python train.py --dataset="single printed letters, digits and signs in grey, bent and noisy" --image_size=32 --horizontal_flip=false --encoder_depths=[2, 4, 2] --fusion_encoder_width=128 --fusion_encoder_norm_position="pre" --fusion_encoder_head_dim=16 --fusion_encoder_bias="all" --beta1=0.95 --batch_size=384 --final_lr_fraction=0
Rows from block 3 of the fusion encoder of a small model that answers yes/no questions on an image's attributes, named by matrix and row number. Rows with one number belong to one neuron. Each number is 128 + 32 x the weight over its row's rms, rounded and kept within 0 to 255. All counts start at 0. After the name is the row's rms in percent of the matrix's.
Before each neuron's rows are labels from the 100 texts, of 14848, where the neuron reaches its highest value: "fires on" is the input token at the peak. Only what is clearly more common there than usual is listed. The data: single printed letters, digits and signs in grey, bent and noisy. In brackets: how many of the 100, against the usual share in percent.
# fc1: MLP up (fusion_encoder.blocks.3.mlp.fc1.weight, 768x128), inputs 0-127
# fc2: MLP down (fusion_encoder.blocks.3.mlp.fc2.weight, 128x768, transposed), outputs 0-127

fires on: "capital" (40 vs 8.4); "digit" (14 vs 3.3)
fc1.436 158 [ 95 119 185  89 153 122 119 110 159 146 115  85 122 114 107 132 177 177  80 172 156 129 173 129 114 152  98 173 118  93 159 139 119 130  89 131 104 127 159 102  65  85  81 131 159 131 105  83 125 159  98 131 162 176 129 160 141 101 113 151  99 134 172 113 128 118  87 101 145  69 132 162 110  90 137  66 179 178 122 111 121 193 164 151 165 126 194 160 112  94 141 152  98 146 177  66 130  66 127  88 121 123 112  87 109 151 110 129 101 178 167 170 135  49 137 143 112 173 137 130  89 134 131  96 173 199 152 147]
fc2.436 169 [118 208 134 134 148  77  99  83 102  95 179 143 127 135 115 117 109 112  79 115 142 176 135 152 138 102 178 137 132  81 130  94 140 100 128 118 105 142  89 111 156 104  75 170 151 140  73 104  83 133  80 138 166 152 108 101 126 104  76 124 152 109 129  82 171 168  95 126 139 143 140  83 179 135 179 119 165 132  92 158 103 166 110 181 100  78 131 127 142 118 148 164  96  78 160 140  86 112 142 169 173 118  57 155  88 117 135 160  94 176 118  93 105 155 167 176 138 176 166 150 145 161 144 193 177 190 145 153]

fires on: "capital" (49 vs 8.4); "small letter" (25 vs 8.4)
fc1.618 031 [ 81 157 181  72 149  58  94  70 142  78  87 118 122  98 154 156  87 149 162 128 126 154 137 106  94 139 141  97  79 128 135 100 128 154 113 164 110 110 192  65  62  80 117 121 147  89  98 124 144 125  96 115 172 184 160 115 191 122 132 113 168  96 139 161 119 141 118 111  92 124 133 133 157 132 130 128 112 142  98 178  67 103 199 102 154 149  94 185 149 165  93 167 119  80  58 128 145 137 118 126 157 119 118 134 103  81 124  93 143 173 110  93  81  99 116  98 106 140 182  78 162 144 112 110 166 164 148 131]
fc2.618 039 [159 153 127 145 184 145 141  99 165 169  81 149 119 188 183 109 132 123 141 150 121 102 155 150 149 112 118  86 140  84  83 165 124 154 113  91 130 131 118 143 137 160  94 151 112 135 111 126 130 121 184 110  63 126 176 141 164  94 106  98  80 203  43 125 118 120 149  87 141 219 140  98 131 102 122 180  96 110 124  98  92 137 119 142 144 118 134 102  29 123 169 142 127 122 109 153 146 187 208 151 138 118 127 140 167  99 121  95 150 145 112 101 101  85  83  79 129 126 120  97  95  99 136 146 174 192 132 141]

fires on: "sans-serif" (71 vs 12.4); "monospaced" (12 vs 4.5)
fc1.304 030 [156 151 174 119 161 173 170 156  99 146  88 123 148  83  99 143 138  93  75 123  96  85  72 128  94 114 130 134 161 123  74 136 158 154 180  89 139  98 138 140 155 175 136  55 105  82 173 116 166 169 149 124  97 136 176 112 123 154 149 161 145 152 178 128 129 160 107 118  95 148 154 166 144 139 161 159 150 104 130 107 151 148  92 211 164  81 107  76 172 102  98  54 154 128  91 116  91 153 104 156 109 103 153  83 120  96  66  86 191 121 115 123 122  81 151 124 109 105  92 158 168 166 121 153 123  90 146 167]
fc2.304 033 [123 112 146 115 160 147 114 167 114 140 144 130 157 152 118 141 147 170 117 122 148 112  65 101 107  78 108 149 190  82 127  84  84 118 200 142  99 158 203 158 120 151 128  98  85 141 177 118 123 113  81 131 175  85 171  61 130  98 142 142 123 107 195 136 118 132  61  93 119 135 102 107 123 119 113 141  99 162 138 144 115 196 138 115 104 129 144  96 146 106 133 135 187 135  99 133 129 207  93 167 126  83  85 170  85 160 120 167 133 207 130 127 176 110 155 179 113 124 103 137 140 158 115 109  77 123  56 152]

fires on: "the character -" (72 vs 0.4); "the character =" (15 vs 0.4)
fc1.559 032 [101 178 111 119 143 176  79 113 101 129 177 111 144 154 159 149  96 114 189 137 141 164 135 116  59 145 119  73 166  73  54 151 161 157 140  72 128 148 151 128 199 158 106 125 146 112 127 135 106 150 143 137 146 157 149 174 124 188 130  94 117 132 143 156 107 168 133 131 191 123  63 111 168 140 125 161 133 120  49 119  95 158 149 178 147 131 158  96 156  98  61  61 130 103  98 111 169  94  71 147  97 104  96 115  85 112  89  54 113 101 113 143 143 140 129 114 126 148 139 116 119  98  96  90 138 101  89 105]
fc2.559 038 [119 120 113 118 166 129  79 132 140  80 137 193  78 162 121 124 170  77  45 105 144 140 117 169 160 133 146 147 194  49 132 143  97 167 137  88 136 104 135 193 130 139  79 136 160 115 100 124  79 105  94 136 155 104 176 132 145  60 128 106 110 100 103 134 102 128 126  78 105 213 127 133 146  95 136 144 136 137 128 154 122 122 118 124 163 138  99 123 146 126 143 127  98 133 152 190 149 162  92 151 194 137 129 146 103 149  81 134 229 201 145  85 124 102 124 136 113 123 135 159  96 105 103 126  62 161 125 113]

fires on: "capital" (84 vs 8.4)
fc1.393 029 [129 146  61  48 179 166  68  87  99 157 115 150 150 154 114 141 112  89 180 107 160 140 101 131 110 134 134 115 126 156  77 105 112 153 102 143  86 168 159 154 131 179  72 142 148 130  92 108 139 152 122 121 158 152 145 158 106 205 142  98 148 115 113 196  84 167 141 125 176 119 101 114 128 118 176  92  77 159 102  82 116 142 196 140  98 156 132 131 198 137  75  94 120  91 104  81 141  87  91 114 137  78 158 108 143 115  67 128  86  97  78 165 142 146  70 105 133 146 133 124 138 151 120 138 112 100 120  78]
fc2.393 038 [139 101 135 126 132 139  68 101 115  61 117 179  91 207 166 134 107  94  84 121 143 155 130 166 181 154  85 128 151  84 124 135 102 121  91 102 136 146 106 124 177 113  89 143 150 178 168 109  57  96 147 132  77 141 155 109 170 114 131 104 127 112 175 127  96 139  93 116 120 182 152 145  90 140 151 188 133 117  73 102  92 147  82 124 133 139  81 151 141 119 145 127 110 128 137 130 132 183 132 146 141 150 227  88 147 158  90 141 216 172 143 119 132 131 148 136 102 122 109 114  90 157 134 116  96 225 143 137]

fires on: "the character n" (21 vs 0.4); "the character 9" (13 vs 0.4); "the character g" (8 vs 0.4); "the character 5" (8 vs 0.4)
fc1.639 147 [ 99 140 193 150 121 127 136 128  55  92 131 135 117 130 116 179 207  88 129 115 135 187 135 103  89 150 171 160  61  89  97 119 165 106  86 131  85 174  91 169  82 122 139 177 138 129  85 138 102 124 118 120 130  86 145 122 146  54 117 165  66 102 127 114 159 148 159 130 161 150 138  68 215 116 134  47 148 130 122  76 134 120  93 136 139 115 142 103 136  89 114 130 110 132 168 128 123 150 190 111 173 142  92 116 107 135 136 107 124 141 113 132  92 162 171 164 141 158 209 119 131 146 124 143 145 119 185 154]
fc2.639 154 [177 102 114 110 147 157 111 135 161 148  99 140 134 204  95 116  97 150 151 143  97 100 123 148 143 110  73  94 174 132 149 137  84 116 179 110 130 123 164 141 107 129 132 130 147 149 132 147 171 100 113 123  59  93 147 180 139 176 158  48 141 193  94 152 138 105 190 128  74 122 110 149 104 164 111 163 101 158 146 161 166 102 155  97 113 154 154  75 150 156 138 102 167 150 105 159 127 116  64 161 124 132 176 125 145 110 136 126 120  38 142 131 158  72 114  67 122 101  80  77 186 115 149 102 106 105  64 115]

fires on: "the character n" (16 vs 0.4); "the character -" (15 vs 0.4); "the character 7" (11 vs 0.4); "the character m" (9 vs 0.4)
fc1.129 030 [149 124 125 129 148 118 142  66 150  83 117 101 162 107 170 125  83  94 151 106 118 219 186 111  89 118 138 119 116 174 101 102  83 188 114 198 112 127  97  74 122 161 164 166  86 146  91 108 119 175 132 132 205  98  69 112 142 174 101  85 125 124 164 121 105 109 140  84 140 107 151 134 152 128 101 140 116  90 144 105 155  96 181  87 159 119 147 102 173 117 129 165 130  83 129 138  72 131 116  86 127 148 103 131 105 127 109  89 128 166 127  97 164  91 132 170  80  74  80 154 121 142 149  71  95 175 153  77]
fc2.129 038 [125  86 110 128 101 125 126 102 145 114 131 139  96 169 110 112  85 185 151 127 123 165 201 131 157 138 120 143 145  89 124 152 124 110 108 127 155 135  78 144 145 150 118  85 109 155 146 115  52 156 139  81  53 121 150 111 110 169 133  65  74 169  79 123 148 158 132 119 206 191 157 155  71 134 136 179 125  79  80  63 105 168 112 122 123 129 163 110 128 104 193 126 163 125 154 145 125 156 175 175 153 164 146  64 111 204 107 165 168 109 167  96 151  97 120  98  89 134 125 133 137 136 151 126 154 125 102 171]

fires on: "dark on light" (31 vs 9); "the character k" (16 vs 0.4); "the character +" (12 vs 0.4); "the character Y" (8 vs 0.4)
fc1.362 028 [126 188 128 112 116 163 163 146  92 152 177 163 167 149 104 146 125 145 138 101 109 189 146 122 120 165  77 131 118 110 143 129 132 139 134 166 159 121 120 144 196  86 114 178 169 111 166 136 133 151 144 142 199 100 120  88 137 161 104 103 141  88 106 164 151  86 159  76 214 123 172 128 133 144 151 120 121  96  74 132 150 101 133 166 162 151 128  72 111 113  96 135 157  79  61 123 170 156  70 102 185  71  78 131 138 147  77 119 109 135 164 143 123 103 164  88 132  77 139 155 104 132  68 143 132 203 150 158]
fc2.362 036 [107 112 114 192 135 102  80 116 130 103 110 129  97 152 149 131 132 121  72 124 182  98 185 156 119 157  94 189 153 105 139 137 125 133 152  93 128 167 130 191 117 144 102 126 163  97 103 129  66 105 114  56   0 166 122 214 117 194 124 120 111 143 110 120 116 110 186  98 114 179 144 118 121  88 138 209 165 151 119 128  85 161 133 124 128 135 126 142  75  99 157 138 124 132  99 119 112 141  97 163 152 118 144 157 117 142  69 124 139 157 143 104 165  91  94  99 183 119 135 117  79 127 125 124 141 156  93 129]

fires on: "the character n" (14 vs 0.4); "the character D" (9 vs 0.4); "the character u" (8 vs 0.4); "the character H" (7 vs 0.3)
fc1.385 143 [107 140 164 150 146 111 152 139  47  65  83 157  95 127 169 141 228 120 137 132 146 196 139  50 106 141 124 146 118 128 118 121 165 104  83 168 116 162  81 166 108 128 120 149 118 110  88 145  98 134 179 153 147  98 158 123 170 104 143 134  66  91 138 123 171 103 115 149 120 133 146  94 220 112 115  58 124 177 113  91 134 108  84 126 167 116 153 126 145 103 128 138 131 128 124  93 122 143 187 127 169 137  18 128 123 137 132 137 126 138 110  94  85 160 153 143 123 147 185 102 167 135 119 144 135 138 159 103]
fc2.385 183 [185  99 101 139 124 158 129 133 142 159 140 134 108 147 133 102  80 109 161 118  90  66  99 195 114 110  92  63 148 138 146 125 136 119 177 119  89 114 110 143 164 151 165 153 138 153 116 121 158  95  98  81  67 108 129 152 109 190 157  57 131 233  62 156 143  99 167 143  77 147 108 137 111 146 104 151 122 148 139 149 147 124 139 100 147 157 158  66 185 170 108 100 148 151 125 186 140 100 103 176 101 136 162 167 116  90 129 119 143  86  99 150 181  98  97  83 109  99 105  98 165 100 170 101  97 132 107 155]

fires on: "capital" (22 vs 8.4); "the character Z" (19 vs 0.4); "the character m" (8 vs 0.4)
fc1.514 032 [146 161 109  84 122 185 167 163 136 124 108 141 176  92 148 168 131 141 179 130 122 164 147 160 109 112 132 176  92 125  87 126 106 186 127 153 129 108 117 113 110 255 154  74 165 162 103  89 130  99 154 127 159 148  84 109 101 106 112 124 107 156 103 119 158 118 181 144 177 105 187 112 152 117  82 182 161 147 109 103 141 104 169 112 132  65 113 112 161 155 137  79 173 152  88 132 113 137 150 138 140 159 117 174 155 151 161 188 103 181 123 119 148 143 105 165 130 173  49 144  69 128 146 157 132 153 143 154]
fc2.514 036 [129  48 153 113 119 116 162 124  97 126 134 160 104 136 116 125  53 152 190 146 171 133 117 156 113 160 122 142 117 103 110  82 151 137 157 143 159 157 104 112 126 141 107  70 100 122 113  91 139 103 143 100  70 146 103 174 156 184 138 166 140 184  93 126 127 153 133 110 176 143 100 196 106 142 138 187 157  68  72 103 147 136 119 120  90 131 125 146 139 103 145 138 185 125 240 152 104 155 168 202 105 104 120  82 106 142 117 167 171 142  87 105  93 139 110 151 105 121  83 104  91 111 138 136 143 180  79 158]

fires on: "sans-serif" (26 vs 12.4); "small letter" (19 vs 8.4); "capital" (18 vs 8.4)
fc1.290 031 [163 113  82 109 112 155 148  85 109 127 165 146 158  92 168 129 106  15 135  99 128 151 130 113 146 157 154 157 125 143 131 118 115 133 138 129 122 110 128 133 144 166 180 102 146 129 199 112 131 113 122  99 149 130 195  71 123 132 139  93 114 119 147 116 166 127 124  87 205  83 128 166  75  66 132  86 113 134 143  85 205 140 101 171 114 154 113  83 113 107 106  67 148 124 119  85 123 129  63 136 135  60 110 120 120 167 103 116 150 101 203 130 135 169 152 100  69 129 109 147  96 105 143 162  84 185 119 160]
fc2.290 037 [103 143 116 162 154 145  95 141 118  70 154 162 123 107 106 149 110 111 143  99 128  41 152 137  88 143 129 154 190 110 119  98 157  96 131 102 168 180 127  97 158 150 112 114 147 155 103 133  59 111 109 100  27 112 162 207 140 228 125 120 130 164 159 128  96 141 137 105 111 155 129 129  94 197 139  74 124 176  82 127  82 143 100 120 179 142 126 169 142  85 158 143 104 128 147 155 108 127 112 121 162 114 173  93 131 114  77 148 133 128 146 154 117  63 130  95 112 116 178 104 109 167 163 119  84 107  86 136]

fires on: "dark on light" (100 vs 9)
fc1.699 215 [ 30 114 140 149 118 170 122 133 140 107 148 128 125  95 101 123 185 106  71 124 118 169 212 119 171 107 148 232  74 101 117 133 110 141  59 101 140 152 157 176 121 132 112 155 107 147 115  93 142 136  66 144 169 107 133 127 168 140 153 183 127  98 188 140  96 129 164 141 147  86 156 112 155 102 111 110 115 147 125 140 155 139 129 116  82 134 126 163  68  30  92 113 135 153 143 143 149 101 128 167 109 101 114  64 124 141 153  86  76 138 202 160 145 106 130 151 150 120 116 116 108 139 122 115 165 139 113 135]
fc2.699 235 [185 130 130 119  98 148 141 140 143 154 114 114 100 163 116 109  92 163 110 164  99 113 169 116 119 159  81  82 163 125 128 126 133 126 184 132 114 145 133 141 136 120  94 126 116 119 116 111  95 139 132 158 141 110 131 119 130 149 250  92 142 158 111 198 116 121 109 100 127 120 135 162 116  93 113 128 130 145 115 142  91 127 134  13 141 218 128 153 104 217 114  53 164 212 147 113 142 100 114 132 120 158 127 145 118 123 161 118  96 151 168 109 113  95 102 104  83  69 122 142 137 140 111  45 145 160  94 138]

fires on: "dark on light" (88 vs 9)
fc1.296 029 [168 127 101  77 170  81 144 140 138  99 171 114 167  97 155  80 169  88 192 132 117 183 121 147 144 161 147 113 154 186 189 101  78  56 134 147 152 139  73 153 142 145 102 120 132 126 172 161 155 176 146 135 169 104 145 102 188  92 106 125 178  84 157 139 144 114 186 133 166 108 145 121 119  69 114 100 139 111 123  92 197 123  98  88 143 121 100 106 126 126 138 120 188 112 148 130 144  84 110  78 161 146 182 112 124  93  72 151 138 116 201 156 105 124 152 149 142 132 109 160 147 152 122 143 118 109 163  54]
fc2.296 029 [145 109  96 157  80 135 104 126 169 125 132 158  81 140  93 147  96  95 111 133 105  59 189 107 175 170 126 147 135  90  88  91 129  73 113 132  72 123 175 113 160 105 148 122 148 182 106 147 115 131 107 123  60 102 166 163  87 180 130 145  81 160 239 114 121  95  79 135  82 174 115 151  76 216 129  99 144 159  92 151  67 138  98 127 142 127  95 120  98  82 136 150 161 129  83 166 118 119 151 134 105 148 153 120 159 133 190 118 151 119 148 132 135 134 149 122 135 129 144  56 132 109 167 129 112 120 100 141]

fires on: "dark on light" (75 vs 9)
fc1.284 137 [109 138 163 136 139 134  95  98 105 146 197 123 111  49 164 162 163 147 115 121  68 106 132 215 102 120 115 117  60  99 156 122 183  85  83 119  75 152 103 164 103 121 144 118 108 189  91 134 154 122  58  95 132 117 161  64 143  49 102 131 120 141 117 122 122 145  96 128 182 128 124  97 132 126 158 127  99 140 130 129 161  80 103 150 100 130 148 118 143 127 111 140  83 101 170 188 111  92 189 137 132 168 122  98 104 190 114 122 151 135 164 169 156 121 172 123 149 122 129 153 110  88 110 150 127 164 193 184]
fc2.284 179 [162 130  92 130 136 112 143 111 170 165  78 129 147 196  98  69  84 146 125 156 128 123 118  84  99 116 163 113 174 143 130 127  88 139 177 116 158 125 156  87 167 135 146  94 170 104 121 142  98  98 187 161  76 148 102 160 115 177 126  67 150 158  87 136 166 115 133 151  63 147 130 150 139 180 110 139 142  73 137 114 104 157 183 125 121 132 113  71 161 147 158 129 118 132 101  97 138 191  64 138 123 123 163 217 107  92 147 149 129  96  79  60 125 103 124 143 161 125 149  93 148 151 136 127 143  55  85  78]

fires on: "dark on light" (37 vs 9); "the character $" (7 vs 0.4)
fc1.140 157 [107 136 130 141 137 106 116  56  81 142 123 157 151 168  85 150 125 155 140 146  71 129 121 106 117 130 140 156 114 122 118 129 113 108 159 128 144 119 104 164  86 128 157 185 163 168 113 176  91  92 110  87 157 104 101  23 162 105 106 127 104 114  79 102 132 158 141 126 160 137 113 146 187 176 180 133 165 116 139  43  98  85 152 159 104  79  64 125 146 115 115 128 158 107 105 183 121 134 141 144 220 151 180 155  72 128 143 128 129  83 150 135 160 165  85 150 169 161 143 105 173 111 165 121 101 104 141 183]
fc2.140 169 [127 129 127 200 125  98  95 143 163 185 156 110 104 129 116 174 194 117 136 125 144 185 164 139 100 137 141 142 112 117 160 102 188 120 135 179 118 142 134 128 147 135 107 108  98  97 119  88  84 150 137 141 127 153 143 212 134 150  81 123 112 134 149  98  78 128 128  75  98 105 163 135  83  99 142 110  86 103  69 186 146 173  93 173 126  89 113 107 155 111 147 160  83  95 108  76 115 133 114 132 101 140  58  91 164 128 110 166 157 205 126 114  49 109 137 137  96 173 114 192 144 127  78 164 154 171 114 112]

fires on: "capital" (21 vs 8.4); "monospaced" (10 vs 4.5)
fc1.176 032 [155  97 156 158 174  98 145 107 111 126  97 110 191 129 136 135  79 155 113 111 103 202 146 130  90 148 106  99 137 126  53 112 120 148  89 153  94 131 111 103 121  86  61 106 101 126 169 137 149 106 160 182 127 177 139 136 136  75 101 188 113 101 157 168 111  89 178 121 127 173 196 131 159  74 173 105 113 153 136 104 156  99 165 120 150  89 121 104 109 100  91 104 163  85  97 114 127 110 110  98 186 140  84 128  96  92 110 127 159  95 196 111 141  98 102  90 175  89  83 189 109 112 111 142 149 149 181 157]
fc2.176 038 [145 109 136 157 148 106 133 141 169 107 111 146 126 163 129 117 124 107 175 136 167 105 158 102 116 138 104 126 174 113 134 118  91 125  98 129 159 168 143 176 129 159 157  39  93 182 207  81 107 153 145  62  69  95 158 171 157 170 120 106  67 197  88 122 109 121 124 106 161 188 126 151 112 129 117 248 134  90 107 138 101 166 110 128 102 116 123  73 102  85 150 140  94 123  88 137 105 203 176 165 124 116 105 145 103 116 128 129 101 156 134  92 125 127 121 157 137 129 162  85 116 139 133 127 131 199 120 127]

fires on: "capital" (86 vs 8.4)
fc1.168 184 [103 124 103 147 146 168 166  72  68 128 134 204 172  80  93 142 117 110 158 106  85 138 115 133 194 111 164 150  64  55 100 119  96  76 133  71 155 114 129 153 136 141 158 138 127 166 124 159 159  89 109 116 150  91 157  64 147 118 173 168 140 154 129 160 127 173 183 130 134 110 121  73 147 142 104 139 120 120 138 109 175  91 117  97  81 153 110 138 116 125  58 107 136 153 102 179 112 104 153 147 103 107 162 111 111 133 156  80 152  70 130 156 136 120 116 133 211  67 109 133 115 107 111 109 101 116 194 163]
fc2.168 208 [100 130 178 123 140 120  56 131 119  99 124 107 105 117 155 122 145 121 128 108 114  99 141 164 107 134 124 172 170 145 159  93 172 112 114 170  79 115  78  69 141  83  78  97 154  87  96 109  68 115 139 173 102 145 153 127  88 112 131 108 143 145 112 123 173  82  62 121 147 173 139 127 160 120 126 131 184 132 127 150 113 202  76 129 156 130 170 131 144  81 184 135  90 128 163  78 130 137 130 139 159 108  48 140  93 131 100 167  78 183 101 118 169  88 174 138 111 141 149  91 182 175 141 137 184 187 145  88]

fires on: "the character -" (41 vs 0.4); "capital" (29 vs 8.4); "the character n" (8 vs 0.4)
fc1.536 031 [104 118 128 148 166 162  72 106 172 115  92  81 136 120  69 111 118  83  75 135  55 107 117 124 123 115  95  99 104 152 122 137 115  99  91  92 113 118 129 111 166 155 176 147 159  54  93  95 168 137 144  94 183 146  96 157 115 114 134 165  75 163 121 167 120 153 125 140 113 103 104 153 140 193 166 121  82 170 133 134 200 137 131 152 172 101 189 112 187 183 125 120 156 150 144  83 162 185 119 124 118 149 159 100 164  75  73 104 135 108 124  82 108 137 139 157 120 121 123 102 108 111  66 152 114 156 112  55]
fc2.536 034 [168 135  98 117 140 117  87 114 122 102 121 194  75 203 123 120 133 155 118 144 113 135  40 141 116 123 109  84 170 103 134 180 117  99  97 110 173 132 149 128 118 130 123  71 139 149 116 122 113  68 196 133 101 158 167  51 117  42 128 105 112 106 139 133 134 122 114  92 171 156 129 120 151  45 139 132 135 111 129 115 116 164 130 132 160 132 150 126 198 147 171 142  94 134 130 181 150 188 188 165 137 144 127  84 165 134  77 151 161 110 110 102  88  74 115 151  96 114 126 154 115 106 128 133 140 163  48 116]

fires on: "the character -" (21 vs 0.4); "the character ?" (15 vs 0.4); "the character 9" (12 vs 0.4); "the character =" (9 vs 0.4)
fc1.40 154 [119 137 215 105 162 105  63 151 128  44 140 141 127 133 141 166 156 114 112  49 147 128 117 128  89 136 131 125  89 142 118  94 126 138 109 147  95 120  77 147  83 113 112 167 181 122 109  93  91 157  75 133  72  93  99 135 126  62 137 156  96 119 136 122 156 121 174 176 131 149 114  90 238 129 123 133 151 132 176 113 155 144  59 133 137 133 164 121 137  99 117 142 137 148 173 132 127 151 175 132 136  77  65 109 102 158  98  97  92 135 149 129 132 170 163 151 163 156 142  71 142 153 171 146 167 155 171 131]
fc2.40 158 [103 163 115 148 119 157 137 126 164 112 120 124 149 203 102 122 200 165 116 218 112 176 154 122 114 138 102 143 135  88 111 134  42 152 130  75 130 149 210 192 119 143 155 144 129 164 142 119 185 143 118  87  96 107 120 144 185 115 163  84  89 108 141 157 116 134 180 112 112 115 120 142 100 148 113  97  67 133  93 112 126  82 184  90  92 156 120 132 122  90 117  94 145 159 121 145 129 155 113 111 124 169 202 154 180 156 156 111 131  86 123  93  66 102  94 137 123  97  98 142 101 125 116  97 126  81  85 164]

fires on: "the character -" (10 vs 0.4); "the character =" (7 vs 0.4)
fc1.318 180 [ 63 122 140 159 134 105 144  87 137  76 135 183  97 143 122 139 154 144 118 111  80 105 159 130 130 160 101 195 124  77 140 102 125  93 128 122 160 116 143 171  68 133 134 151  78 104 158 147 142 119 110 111 123 122 155  47 160 151  88 142 123 126 129  76  94  95 186 152 175  55 158 124 185 137 163  97  86 143 186 112 133  84  96 175 106  82  95 161 115  66 120 168 144  93 112 173 101 118 176 166 151 143 159 147 121 158 130 115  84  84 173 158 190 159 123 119 145 169  71 126 109 159 123 175 110 132 123 108]
fc2.318 150 [ 46  78 158  79 157 133 123 167 135 140  93  86 135  95 168 181 157 125 137 119 161  70 128  70 110 141 134 205 130 171 156 171 190 136 104 192 137 111 128  95 113 131 114 162 119 134 126 122 102 141 124  98 122 125  59 204 127 110 101 205 138  92 125 121 134 132 130 127 143 135 110 130 108  68 122 177 140 124 144 164 132 131 103 150 166 112 156 167  81  40 130 136 142 115 153  62 144 133 167  82 116 106  65  36 153 114 111 109 100 143 147 129 131 103 126 102 115 144 143 142 146 116 142 133 143 160 166 141]

fires on: "the character n" (31 vs 0.4); "the character m" (26 vs 0.4); "the character z" (7 vs 0.4)
fc1.431 033 [104 106 176 125 132 130 114  66 115  88 120  81 114 159 122 120 122  83 100 141 122  81 139 140 112 120 151 147  89 146 103 190 123 171 103 116 138 133  93 104 146 173 127 143 142 119  97  88 174 147 156  83  92 172 100 108 118 160  74  86  86 168 146 192 132 132  58 115 141  82 140 113  98 135 171 182  82 103 184 157 183  97 139 136 125 144 107  57 168 147 151  89  97 123 153 135  67 128 121  65  77 132 168 142 166 150 155 135 136  81 144 107 106  80 190 167  80 119  86  94 131 136 168 107 102 120  93 100]
fc2.431 032 [114  84 114  74 143 133 102 160 106  95 155 138 117 197 138 109 119 167 167 137 119 230  59 113  79 123 107 150 185 134 115  90 158  87 141 147 108 148 117 110 195 115 116  83  89 226 166 177 117 121 111 124 164 127 169  78 128 137 132 141 145 121 118 130 141 156 127 142  87 166 112 147 126 128 110 152 128 171  66 194 147 125  92 120 106 128 158  81 147  87 180 139 144 129 161 129 118 123 166 135 126 121 122 114 127  83 186 162 192 148 131 115  62 132 154 121  66 122 121 184 151 130 113 120 133 126  86 159]

fires on: "sans-serif" (98 vs 12.4)
fc1.615 133 [102  85 107  67 109 132 199  70 150  93 123 137 132  96 111  60 104 146 112 133 139 111 156 138 132 175 113 154 141  85 126 134 112  99 138  80 106 119 148 104 132 110  41  98 114  79 143 107 139 135 133 192 138 124 127  99 109 158 100 161 169  95 151 100 162 152  70 115 199 116 219 160  88  98 176 130 127 164 165 157 140 172 152 136 128 126 164 227  99 101  99 166 185 103 113 137 115 136 110 129 121 123 170 158 106 123 197 113  95 159 125 142 153  93 101  89 119 117 144 168 100 154 108 138 122 155 107 109]
fc2.615 126 [ 94 148 100 174 144 129  87 136 152 139 109 135 121 176 125 139 116  99 218 122 108 148  95 187  82 109 119 163 149 152 153 119 118 156 160 150 125 130 116 125 137 175 141 116 122 100 144 123 115 123 154 112  65 159 137 194 124 185 140 101 148 193 108 147  93 102 198 107  80 157 121 152 110 153 104 188  66  84 123 140 138 184 115 113 135 143 108  62 177  77 128 121  96 146  73 111 125 183 128 131  86 122 121 154 203 108  67 160 176 116  48 115  99 136 139 123 111 110  69 115 141 107 143 124 149 108  89 104]

fires on: "dark on light" (25 vs 9); "the character r" (15 vs 0.4); "the character F" (8 vs 0.3)
fc1.17 172 [107 156 133 173 127 131 104 111  94 107 146 162 128 139 132 173 163 191 154 157  75 150 146 138 105 121  81 136  80 109 101 123 147 107 140 147 111 116 135 202  44 151 125 151 115 134 154 178 162 142  92 114 122  93 156  16 199  85  84 131  85 114 107  97  80 113 149 123 143  92 117 160 165 167 162  82  97 130 153  66 128  81 101 177 122  88  74 124 143 108 129 151 148 108 119 180 126 109 170 128 172 160 172 163 127 171 118 107 125  79 146 167 154 172 115 134 139 186  98 135 124 113 136 124  90 120 143 147]
fc2.17 209 [142 178 113 120 131  61 141 100 144 170 136  98 146 143 127 108 176 101 103 161 190 118 106 118 103 107 159 115 168 124 149 105 110 109  91 138  91 154 143  86 184 108 124 116 163 154  95 131  96 155 157 139 139 181 102 170 108 109  66  92  91 128 135  84 167 158 110 145  91 152  89 141 110 172 163  80 143 109  86 104 105 141 157 188 123  72 106  94 169 130 154 172  79  73 140  95  89 154 121 108 155 104 110 168 110 152 118 190 161 195 105  72  80 128 176 177 140 185 187 128 131 131 137 178 170 133 129 121]

fires on: "dark on light" (60 vs 9); "the character Z" (11 vs 0.4); "monospaced" (10 vs 4.5)
fc1.247 033 [136 104 168 147 181 156 196  96 126  87 171  93 129  90 113 167 115  86 136 108  67 127  99  91  97 118 147 154 139 185 108 176 121 176 171  55 125 130 163  73 112 173  92 105  90 135  81  77 163 141 136 123 113 199  89 174 125 162 148 143 132  96 119 154 141 120 120 174 107 126 153 134 139 193 131 171  88 138 122  93  79 190 152 122 127 143 166 109 134 161 107 184 161 105 118  86  85 134 207 128 115 120 141 146 162 131 181 170 135 152 157 135 140 125 109 171 117 170 137 160 125 126  81 114 123 149 129  78]
fc2.247 038 [149 116 113 111 158 152 166 150  92 181 139 173 116 179 142  87  93 147 206 163 127 127 121 138 120  94  88  91 132 139 138  61 116 164 180 150 146 119 103  96 144 129  72 135 113 180 179  59 150 105 197  81 134 114 129 146 110 127 132 125 105 140 117 119 128 123 127 111 167 118 161 151 118 165 125 180 101 116 101  66 136 183 117 124 122 121 136 182  73 108 108 134 155 126 161 144 100 178 199 164 124 107 124  84 131 143 143 198 197 115 123 108 132  53 129 120  73 133  83  73 102 128 123 140 144 119 105 193]

fires on: "the character -" (31 vs 0.4); "serif" (19 vs 6.2); "monospaced" (12 vs 4.5); "the character !" (7 vs 0.4)
fc1.303 032 [131 115  85  90 132  86 118 128 112 122 137 127 194 185 102 129 122 100 103 111 135 158 123 136  99 122 133  95 142 128  52 135  95 122 137  91  90 144 133 161 183 146 140 177 155 146 137  91 153 154 177 190 173 137 216 149 124 185 150 111 108  97  91 195 102  96 136 131 180  95 105  97 112 137 106 118 129 142 107 151 124 106 107 114 158 154 167  92 161 123 169 117 125 108  91 162 112 121  97  59 154 139  83 157 151 113  45  87 140  80 182 133 140 114 133 114 143 159 105 146 129 135 171 173 169  81  94  44]
fc2.303 033 [134 135 101 101 150 156  62 145  96  75 111 125  94 206 102 111  94  87  14 137  92 161 159 111 125 155 162 118 177 111 110 134 113  80 143 126  77 133 145 180 155 156 102 182 168 160  98 160 132 137  95 127  83  83 178 130 112 164 136 116  89 117 138 126 179 107  44 127  36 186 173 157 135 119 142  98 148 147 132 132 127 132 115 126 122 136 104 121 173 129 159 121 130 135  78 135 134 128  83 119 126 140 118  63  86 147 149 131 160 201 154  91 123 121 123 127 106 132 116 104 133 176 116 124 148 148  88 110]